A small segmentation model, trained from scratch: 197500 training examples.
Rows from block 4 of a small segmentation model, named by matrix and row number. Rows with one number belong to one channel. Each number is 128 + 32 x the weight over its row's rms, rounded and kept within 0 to 255. All counts start at 0.
After each channel's rows are labels from the 100 images, of 14848, where the channel reaches its highest value: "responds to" is what is common among them. Only what is clearly more common there than usual is listed. The data: small renderings of single solids in any pose. In brackets: how many of the 100.
# convs0: expand pointwise conv (model.blocks.4.convs.0.weight, 256x64x1x1), inputs 0-63
# convs1: depthwise 5x5 conv, stride 2 (model.blocks.4.convs.1.weight, 256x1x5x5, trained with AdamW), a 5x5 kernel
# convs2: project pointwise conv (model.blocks.4.convs.2.weight, 128x256x1x1, transposed), outputs 0-63

convs0.48 [171 156 189 154 119  91 112 104 134 143 118 134  62 134 106 107 167 147 152  98 113 144 158 114 161 171  98 133  43 105 143 127  93  82 136 189  76 114 120 136 106 141 122 134  89 134 123 133 109 198 156 148 173  87 151  88 162 149 117 168  70  92 100 139]
convs1.48 [114 135 144 128 137 116 150 214 185 133 106 158 201 183 142 104 145 148 135 131 108 116 126  95  99]
convs2.48 [185 154  98  89 146  96 103  58 104 107  89 142  92 144 152 137 130 114  74 140 155  99 136 105 142 139 100 178 100  92 136  99 166 131 134 147 132 168 170 113 145 150 136 189 142 102 145  79 142 166  77 135 101 140 105 110 136 157 161  92 146 107 109 166]
responds to: glossy (78); sphere (28)

convs0.75 [141 186 141 117 122 173 108 108 137 171 175  88 117 135 164 150 108 188 125 136 112 135  88 105 159 137  93  69  99 117 136 130 107  91  96 123 136  59 114 114 119 147  63 169 101 124 113 188 142  52 166 143 122  63 161  82 132 107  94 121 124 169 117 123]
convs1.75 [153 163 113 134 125 165 121 134 149 126 126 182 135 116 106 185 180  75  41 106 140 144 100 125 126]
convs2.75 [119 177 127  86  51 107 153 133 109 107 160  99 123 138 169 119 164 179 116 146 159 115  60 130  41 159 153  80 117  84 143 162 128 155 128 108  89  90 141 114 161 140 179 115 156 144 116 120 121 180 156 106  97 162  98 158 105  64 121 159  70  82 131  72]
responds to: plain (91)

convs0.124 [137  62 143 159 130 146 111 128 124 130 135 100 106 107 158 103 146 160 109  63 139 170 147 134  45 101  88 108  97 134 111 153 143 167 109 107 171 128 130 166 144 126 102  80  73 100 102 115  79 129 139 136 110 110 200  57 113 125  43 107 132 153 129 146]
convs1.124 [163 142 131 111  94 146 156 162 101  50 165 189 156 109  57 130 165 142 118 114 111 125 123 143 136]
convs2.124 [126 132 132 109  93 142 100 106 204 175 162 138 148 133 155 147  54 163 106 121 159 167 107 137  97 129 163 125 121 110  72  63 120 165 156  86 149 103 111 142 117 155 159 105  94 181 125 100 141 148 125 121 166 185 114 114 112 180 202 160 118 125 124 131]
responds to: cube frame (30)

convs0.205 [128 131  94  85 166 120 107 104  66 121 116 139  83 118 121 136 189 145 147  82 143 157 121 128  53 116 119 168 144  84 156 136 139 132 130 135 172  85 147 116 159 201 118  85 140 161  84 106  91 139 102 145  81 167 190 117 119 165  90  91 155 116 185 101]
convs1.205 [133 165 152 115 109 158 174 115  82  96 169 134  69  75 100 163  93  78 108 126 113 121  82 124 130]
convs2.205 [140  59 130 201 109 135 169  78 106 138 132 140  88 103 172 152 137 182  93 231 145 178 159 179 163 111 166 114  83 155  84  96 148 127 187  93 132 162 150  36 121 155  97 150 141 125 137 120 125 141 130 148 154  89 134 116 182 121 225 106  83 142 142 124]
responds to: red (29)

convs0.251 [ 96 139 136 119  74  88 154 133  72 124 146  87 171 159 192 149 128  97 136  89 107 128 108 100 140  98 197 156 144  80 169 142 155 144 160 150 186 131 130  99 120 151  87  75  74 116 128 142 148 151 129 111 101 138  82 161 145 175 175 106  88  77 166 146]
convs1.251 [130 121 107  97 157 139 117  58  87 175 145 122  54 108 139 141 158  74 111 104 122 173 146 137 154]
convs2.251 [178 107 160  75 102 136 114 123 143  79 152 114 207 152  95 138 112 140 189 186  60  88 156 163  62 113 140 156 115 127 127 142 190 120 146 131 113 177 129 132 118 133  83  89 124 164 142 146 137 129 135  96  90  72  80 138  84 134  98 121 152 113 146 121]
responds to: torus (37)

convs0.187 [125 172 184 134  83 111 113 205 100 135 168 121 107 152 190 139 159  80 124 149  86 120  69 109 106  89  95 111 123 141  81 151 149 110  77 150  77 138  82 148 140 121 191 132 141  55 104  67 129 152 144 105 115 161 121 147 128 138 153 109 104 153 131 143]
convs1.187 [123 134 136 124 125 116 142 178 166 130 145 125 117 100  76 137 112  67 133 128 131 162 191 217 138]
convs2.187 [191 101  49 135 151 104 110 109 110 163  93 159 122  99  90 118 122 161 171  83 142  94 118 147 132 147 168  95 138 114 131 129  83  71 121 119 148 139 128 144 111 138 152 132 125 109 169 158 126 121  95 124 105 163 183 145 152 143 143 169 143 146 159 161]
responds to: red (25)

convs0.100 [102 153 138  84 124 173 118 115 148 128  84 169 164 113 120 132 156  72  96 145 142 103 158 132  91 132 120 113 203 126 132 117 125 118 127  78 158 114 171 176 123 105 156  89  74  92 150 117 114  86  98 112 190 166 110 228 107 133 142  89  90 148 169 139]
convs1.100 [125 142 181 186 147 142 138 164 159 185 111 135 148 127 160  96 104  78  96 105  96 101  87 105  86]
convs2.100 [169 113 134  86 189 120 180 177 103 118 138 153 169 117 130 128  78  78 114  94 126  85 136 127 100  80  97 153 116  79 109 122 155 153 112  97 137 165 131 106  82 129  95 109 112 108 230  98 138 114 144 116  84 141 111 118 134  89 149 130 158 146 140 125]
responds to: black (50)

convs0.17 [118 120 167 123 105 179 162  95 145 129 125  62 127 143 174 133  88 148 111 131 120 101 139 103 137 126 120 116 148 170 120 187 122  85  32 174 125 150  90 102 125 117 142 155 129  73  55 172 147 109 112 190 122 133 197  98 108 111 139 137 104 176 139 136]
convs1.17 [143 119 144 153 125 134 154 198 171 140 127 150 196 168 138 121 100  93  84 116 108 123  82  80  97]
convs2.17 [153  87 169  97 114 151 151 121 106 110  85 128 109 143 150 151 170 139  86 111 150 115 155 182  74 152 134  56 140  97  84 113 133 107 114 140  85 108 118 130 121 135 100 134 189 138 176 139 135 107  87 132 171 181  93 180  94 143 171 116 189 120 111 123]
responds to: glossy (63)

convs0.219 [125 225 169 160 110 114 182 126  94  93 174 136 124 182 129 181 172  72  98 146 144 151 165 126 110 116  71 186 142 119 158 144 102 105  71 130 111 173  98 132 117 141  83 140 184 150 191 139 134 149 138 136 141 148 114 150 106  88 115 129 119 110 109 128]
convs1.219 [139 138 120 153 131 164 134  76 150 175 158 151 103 124 204 121 165  53 165 142 126 122  94 121 114]
convs2.219 [ 70 183 110 126 183 157 121 160  79 142 146  84  87 119 107 165 154 170 125  87 116 131 121 111 152 154  97 133 105 160 151 117 112 134  67 113  75 117 157 103  91  90 180 143 143 141 132  87 167 155  84 103 117 157 113 122 111 185 124 107 139 177 152 125]
responds to: jack (25)

convs0.93 [ 43 165 125 175  93  63 142 124 121  85 100 151 187 161 164 107 171 109  98  92 183 109 159 157 174 162 138 151  89  77 137 154 102 130 100 125  87 132  67  97 165 125 144 131 113 138 130 174 153 117 141  65 150 131 107 128 109 140 110 148  95 162 123 139]
convs1.93 [120 126 121 135 134 135 132 152 167 134 123 120 194 100 150 132 128 108 157 206 124 140 154 218 160]
convs2.93 [107 141  98 139 166 140 120 159 138  88 107 110  49 101 127  73 142 103  94 144  99 188 101 128 174 223  71 111 128 144  61 118 128 129 168 102 138  71 132  89 144 117 105 121 142 100 101 131 101 148 123 152 115 143 149  94 108  90  79 156 108 109 140 178]
responds to: chain link (27); cube frame (26)

convs0.151 [ 83 135 179 111 140  68 118 165 128 107 153 122 119 159 144 140 115 151 122 104 122 111  50 102 127 152 110 168 128 121  98 106  65 136 107 192 151 120 115  66 119 168 174 161  69 144  85 138 138 139 109 147 131  62 189 109 116 143 149 172 111  83  83 108]
convs1.151 [164 155 155 166 163 112 136 182 147 131 105 115 103 139 125  68  79 103 143 103 112  73  85  82 111]
convs2.151 [105 144  86 137 175 112 139  98 137 166 106 117  96 171 139 145 141  99 134 151 115  70 128  98  92  84  84 201 138 113 134 117 166 130  99  49 146  74 139 114 134 157 167  88 172 112 188 145 147 160 188 139 119 104  99 135 145 110 161 119  81  99 104 123]
responds to: glossy (66)

convs0.242 [101 138 106 141 144 115 138 213  64 106 131 112 113 174 111 143  83 171  91 117 200 188 127 133 146 162 159 167 131 140  64  96  96 114 100  89 145 122  90 148 134 116 157 111 125 131  92 149  98 118 104 110 127 113 201 116 139  99 175 122 173 133  82  86]
convs1.242 [133 132 107  81 102 133 111  54  62 116  98 101 109 142 133 133 147 167 173 175 137 116 167 165 149]
convs2.242 [118  53 114 176 150 170 180 145 157 148 175  66 135 142 137 153  91 118  74 164 190  78 124 144 101 107 164  66 105 147  65 111  58 136  62 110  86 111 162 108  97 128 150 151 132  79 189 130 123  89 141 194 127 125 112 165  99 110 135 183 177 107 146 128]
responds to: light from: behind the camera (50)

convs0.130 [111 158 124 185 146 127 169 117 146 121 126 176 129 134 158  87  94  81 168 130 157 134 154 157 131 125  97 173 115 112 153 179 128  56  93 210  78 181 137 157  69 111  97 101 127 140 151 171 125 117 138 101 157 128  91 120 122 182 193  91 133 114 112 133]
convs1.130 [105  96 119 151 143  91 105  67  59 126  85 103  91  67 134 124 107  94  97 115 126 154 165 146 117]
convs2.130 [ 97 128 144 131 158 141 180 130 139  90 133 166 144 111  77 105 129 119 159 156 182 109 128 150 154 121 125 130 131 149 205  95  64 126 134 163 168 100 113 141 127  97  76 143 135 103 146 173  97 161 121  84 155 149 180 137 176 116 103  79 106 110 158 118]
responds to: jack (30)

convs0.51 [173 106 120 169 164 156  96 105 188 129  97 129 151 124 175 112 158 119 188 171 132  93 132 125 104 133 124 137 168  95 140 114 139  37 136  82 162 108 103 129 147 127 139  93 112 138 144 120 108 118  32 113 182 144 121 145 111  97 111 115  98 200 170 149]
convs1.51 [ 75  60  83 100 109 107  86 123 139 143  86 138 137 166 141 126 165 156 181 136 136 158 164 158 154]
convs2.51 [ 91  83 105 134 160 124 146 134 125 110 175 127 123 114 169 135 159 140 117  82 125 132 151  91  98  97 140 103  66  90 129 132 132  91  97  40 112 147 142 129 138 115 150  74 152 123 186  89 150  72 194 103  79  98 111 178 207  59 134 151 124 159 105 143]
responds to: brown (27)

convs0.179 [155 176 172 145 101 108 127 131  89 154  98 144  81  75 150 146 135  92 152  75 148  96 150 101 114 112 113 123 171  69 114  76 142 142  85  98 112  99 175  97  92 167 183  79 114  99 111 161 128 127 162 166 141 134  62 131 108 163 117 147  76  94 179 130]
convs1.179 [140 102 129 135 133 130  84 119 151 159 101  88  60  91 106  70  89 156 130 122  72  80 137 155 149]
convs2.179 [120 119 102 135 129 106 141 203 124 104  75 100 126 163  98 140 157  92 101 165 166 131 146 142 148 106  83 121 193 145 151 142  44 139 150 120 157 110  94 148  97  90 163 185 129  94  94 142 121 117 114 104  92 101  83 136 112  94  91  67 189 113 124  73]
responds to: cog (32); jack (25)

convs0.237 [135 134 169 102 107  92 147 119 126 106 117 116  92 121 141 175 151 203 136  96 129 105 120 136  93  68 114 138  89  86 190 167 128 207 104  86 157 153 134  84 162 115 162 143 167 119 140 162  34 127 129 136  91 159 145 141 141 121 126 139  83 133 137 183]
convs1.237 [134 156 120 118 136 140 140 161 124 126 137 148 200 233 160 149 135 148 176 170 124 135 144 133 134]
convs2.237 [ 71 151 135  64 136 112  82 102 151 173 200 124 100 139  89 123 196  82  98 169  89 166 147  67 114 155 162 101 164  78 156  96 130 112 173 126 120 121 134 159 105 131 116 110 148 121 116 132  84 132 153 104 145 167  91 109 182 168 129 146 151 139  91  73]
responds to: cube frame (59); spring (38); orange (27)

convs0.231 [139 102 144  69 135 142  75  98 133 108 152 100 114 193 130 167 129  90 108 131 214 132 138  99 110 121 141 140 138 121  69  98  60 142  95 162 176  65 147 177 108 162 105 146 109 165 135 156 142 140 105 149 142 121 130  99  71 170  71 147  88 145 123 140]
convs1.231 [130 127 126 115 122 128 146 147 121 106 124 140 190 159 138 111 127 211 225 133 133 120 138 176 140]
convs2.231 [107 160 116 203 147  80 153  90 113 154 106 134 174 137 143  65 126 135  91 107 181  94 126  97 132 145  89 104 110 150 156 112 117  51 128 151 128 157 179  86 103 155 124 137  80  85 108 146 167 174 207 180 137 186 128 145 110 114 119 150 125 128 129 151]
responds to: chain link (36)

convs0.111 [ 56  69 116 148  94 120 113 119 111 142 110 119 119 120 147 133 210 109 142 128 100 108 128 128  78 155 144 101 139 173 127 104 124 162 113 160 122 111 113 110 214 163 147  98 118  73 152 157  90 109  54 182 146  90 106  86 114 150  98 139 158 102 168  93]
convs1.111 [131 136 121 134 134 127 149 109 176 205 134  76  53  61  95 129 146 153 161 128 138 123 136 118 126]
convs2.111 [154 153  79 136 103 150  96  77  96  99 106 120 163 171 119 129 113 122 141 147 177 168 162 145 160  98  90 102 101 157 113  97 125 133 119  93 137 155 163 156 124 134 137 108 109 134 103 218 162 125 145 160 101 119 115  72 115  93  38 163 109 135  97 142]
responds to: chain link (30)

convs0.103 [147  93 143 122 113 126 136 150 114  91 148 121 147 186 117  67 137  82  85 117 186  99 163  73  77  92 118 107 123  75 169 125  75 154 122  73 160  60 127 158 136 153 137 117 110 168 175 104 128 118 142 144 121 106 103 168 119 119  65 121  69 105 115  92]
convs1.103 [141 156 153 162 106 148 178 164 150 103 166 158 144  98  93 151 157 127  63  90 106 100  88  81 111]
convs2.103 [133  74 127 150 144 158  96 130 109 121 129 156 147 170 121 113 131 121  94 178 145  91 124 189 134 129 130 179 191 103 111 107 175 123 143 109 147 140 129 140 117 188 190 106 138 107  97 119 118 134 130 101  43 141 141 138 167 137 136  90 116 116 121 165]
responds to: matte (63); red (35)

convs0.172 [ 55 120 149 125  62  65 122 100 148 110  92  89 198 174 183  85 150 132 122 152 182 115 120 168 117 136 163 125 139 108 123 158 116 130 167 177 136 110 103  86 172 137 110 174 147 139 144 114 136 121 136  95  95 129 124  81 140 138 101 115 113 182  82  73]
convs1.172 [119 128 133 146 128 112 140 184 137 131 133 137 120 119 160 114 128 157 252 172 118 131 148 141  93]
convs2.172 [184  75 126  88 146 123 163 169 110 180 117 166 160 133 109 120 172 166 146 122  57  99  99 195 108 158 146 132  65 112 113 105 103 145 145 155 127 141 154 163  89 123 146 142  82 113 130 143 150 146  86 134 156 222 154 167 176 129 136 102  76 111 123 159]
responds to: chain link (41)

convs0.248 [ 86 144 134 111  94 115 102 122  96 133 151 120  99 140  96 158 147 135 170 132 131 121 126 101 111 146 172 195  97 142  86  85  84 139 171 178  81 125  78 141  84 145 132 135  49 141  68 114 129 113 115 145 143  94 182  78 137 127 151 168 104  85  51 137]
convs1.248 [149 124  94  97 119 140 146 121  95  87 165 170 128  73  56 164 169 135  99  88 134 143 155 113  88]
convs2.248 [132 134 124 152 127 130  75 226 111 120 172  95 110 166 103 185 128 136  95 108 107 124  83 105  90 150 108 186 155 134 138 174 140 169  78  31 147 133 163 153 149 130 146 139 121  94 128 203 127 190 115 100 150 117  91 142 108 135  97 107 108 124 110 113]
responds to: glossy (73); sphere (30)

convs0.190 [106 154  71 143 101 121  99 147 143  98 151 113 152 203 149 136 162 164  75 133 139 133 148 178 130  93 111 169  98 117  98 138 127  92 111 119 104 172 144  92  88 129 139 191  97  85 109 192 122 133 140 101 125 115  36  86 136 101 156 163 109  95 158 165]
convs1.190 [111 124  72  83 111 123  81  90  87 112 118 142 140 115 133 146 174 190 158 134 146 159 189 166 132]
convs2.190 [152 129 108 158 132 144 142 174 124 120 153 129 147  86 156  98 195  55 111 167  95 134  96 133 161 111 110 133 137 131 102  80 176 152 127 139  71  83 140 101  67 156 116  86 131  81 174 107 169 137 129 108 206 147  87  90 116 158 118 116 139  87 141 100]
responds to: spring (48); cube frame (27)

convs0.26 [170 138 167 128 122 112 141 102 140  88 180 106  90  94 106 142 113 174 202 182 115 142 135 146 130 115 118 138 103 130 127  89 160 110 105 156 112 194 104  95  94  73  69 133  65 114 103 187 106 133 138 124 113 153  75 122 147 171 132 189 183 129 105 135]
convs1.26 [ 90 136 136 146 128 118 118 106  96 119 139 118  61  73  87 135 129 108 143 140 148 147 205 194 153]
convs2.26 [141  61 134 137 134  90  70  89 121 164 128  71 148 141 117  94 166 205 119 147 104  78 129 117 165 117  89 109 164 130 111 105  81 109  69 110  96 159 152 142 164 136 121 139 157 113 137 160 105 168 155 127 125 148 172  63 111  62 140  98 132 170 127 129]
responds to: red (27)

convs0.204 [ 63 152  98 120 110 125  91 106 145 170 180  64 144  99 102  78 106 182  74 133 121 149 155 134 163 130  72 132  78 108 140  66 163 130  77 151 174 138 104 120 125 126 134 111  94 131 136 162  97 132 181 189 130  98 171 116 135 140 121 125 130 160  79  88]
convs1.204 [115 103 121 116 156 143 112 103 110 153  87  79  61  78 129 144 128 114 151 137 149 190 182 166 160]
convs2.204 [145  64  96  99 133 168 156 112 140 180  67 174 103 146 133  59 163 149 123  84 136 161 190 192 131  84 107 104 163 173 137 133 108 146  88 112 112 146 123 126 112 159  70 133  67 122 165 163 125 123 103 109  80  79 109  76 159 130 115 134  88  86  43  78]
responds to: plain (94)

convs0.96 [130 131 141 144  62 154  99  98 194  46 127 159 124 126 178 127 146 174  82 123 143 118 145 135 152  68 101 104 153 159 132 163 126 145 134 158 116 119  93  99 103 198 168 165  96 178 174 150 117 168  98  96 138 193 119 146 112 159 135 115 101 100 128  98]
convs1.96 [134 146 117 117 117 138 112 104 126 136 154  69 112 122 178 170 107  93  74 167 152  95  64  86 167]
convs2.96 [141 103 176 177 110 118 141 118 125  88  85 138 152 142  60 142 133  50 143  96 148 126 123  91 150 165 121 116 169  59 160 160 118 123 137  91  76  97  94 145 137 127 148 107  97 157 141 170 151 132 149 135 133 132 111 150 129 111 163 112 128 160 180 135]
responds to: torus (39)

convs0.188 [176 163 108 157 104 152 108  71 121 108  65 134 195  86 145  92 168 144 147 111 116 169 149 151 103 108 128 142 109  96  92 110 120  49 130 148 152 102  96 127 153 110 171 124 203 136 147 123 126  72 174 169 166 170 133  94 117 145 174  93 103 144 140 132]
convs1.188 [115  74 138  74  93  93  92  90  74  94 107 112  69  77  95 147 151 118 127 147 135 147 151 135 127]
convs2.188 [165  99 167 139 109  91 158 105 144 102 164 119 160 150 119  97 133  87 131 147 116 130  86 148  86 150 147  84 116  95 149 137 125 123  88 153 148 101 103 110 101 117 189 166 222  59 119 118 142 146 132 226 101 154 160 161  97 163 136 106 108 124 110 195]
responds to: black (31)

convs0.114 [131  88  95 165 148 159 161 146 101  90 131 155 155 142 128  88 149 121 156 141  79 163  75 147 168 120  61 129 161 129 168 132 115  85 180 121 136  84  98 129  94 170 137 102 152  50  80 125  63 113 100 117 128 108  70 149 128 109 116 107 114 108  70  94]
convs1.114 [136 127 122 120 131 132 140 140 129 134 124 165 184 183 141 130 178 206 196 146 128 153 171 160 145]
convs2.114 [120  98  73  91 143 156  66 112 175 125 167 164 125 104 146 114 169  94 119 139 168 125 117 130 204 125 153  95 158 135 154 117 156 115 155 158 127 107  72 137 103  84 103 116 131 128  80 122 148  86  78  77 121 108 156 101  80 118 122 200 117  80  55 144]
responds to: spring (29)

convs0.70 [121 163 155 161 124  35 118  81 118  77 112 144 166 113 171 110  94 120 103 134 121  87 130 160 127 162 165  67 143 125  69 161 114 143 148  98  66  88 168  86 152 130 134 173 170 123  97 108 108 115 117 123  88 129 135 136 117 122 139 180  75 191 133 121]
convs1.70 [134 154 148 129 117 158 165  81 106 127 178 155  89 101 124 159 143 158 160 137 119 185 191 187 125]
convs2.70 [ 91 138 157 173 132 127  94 110 192 147 112 180 112 111 129  87 177 139  82 162 124 123 108 110 107 121 117  97 173 128 104 132 176 155 139 112 155 166 137 152 135 207  71 121 169 125 104 139 116 137 104 146 185 154 100 112  88 113  96  40 151 122 148 124]
responds to: cube frame (36); spring (29)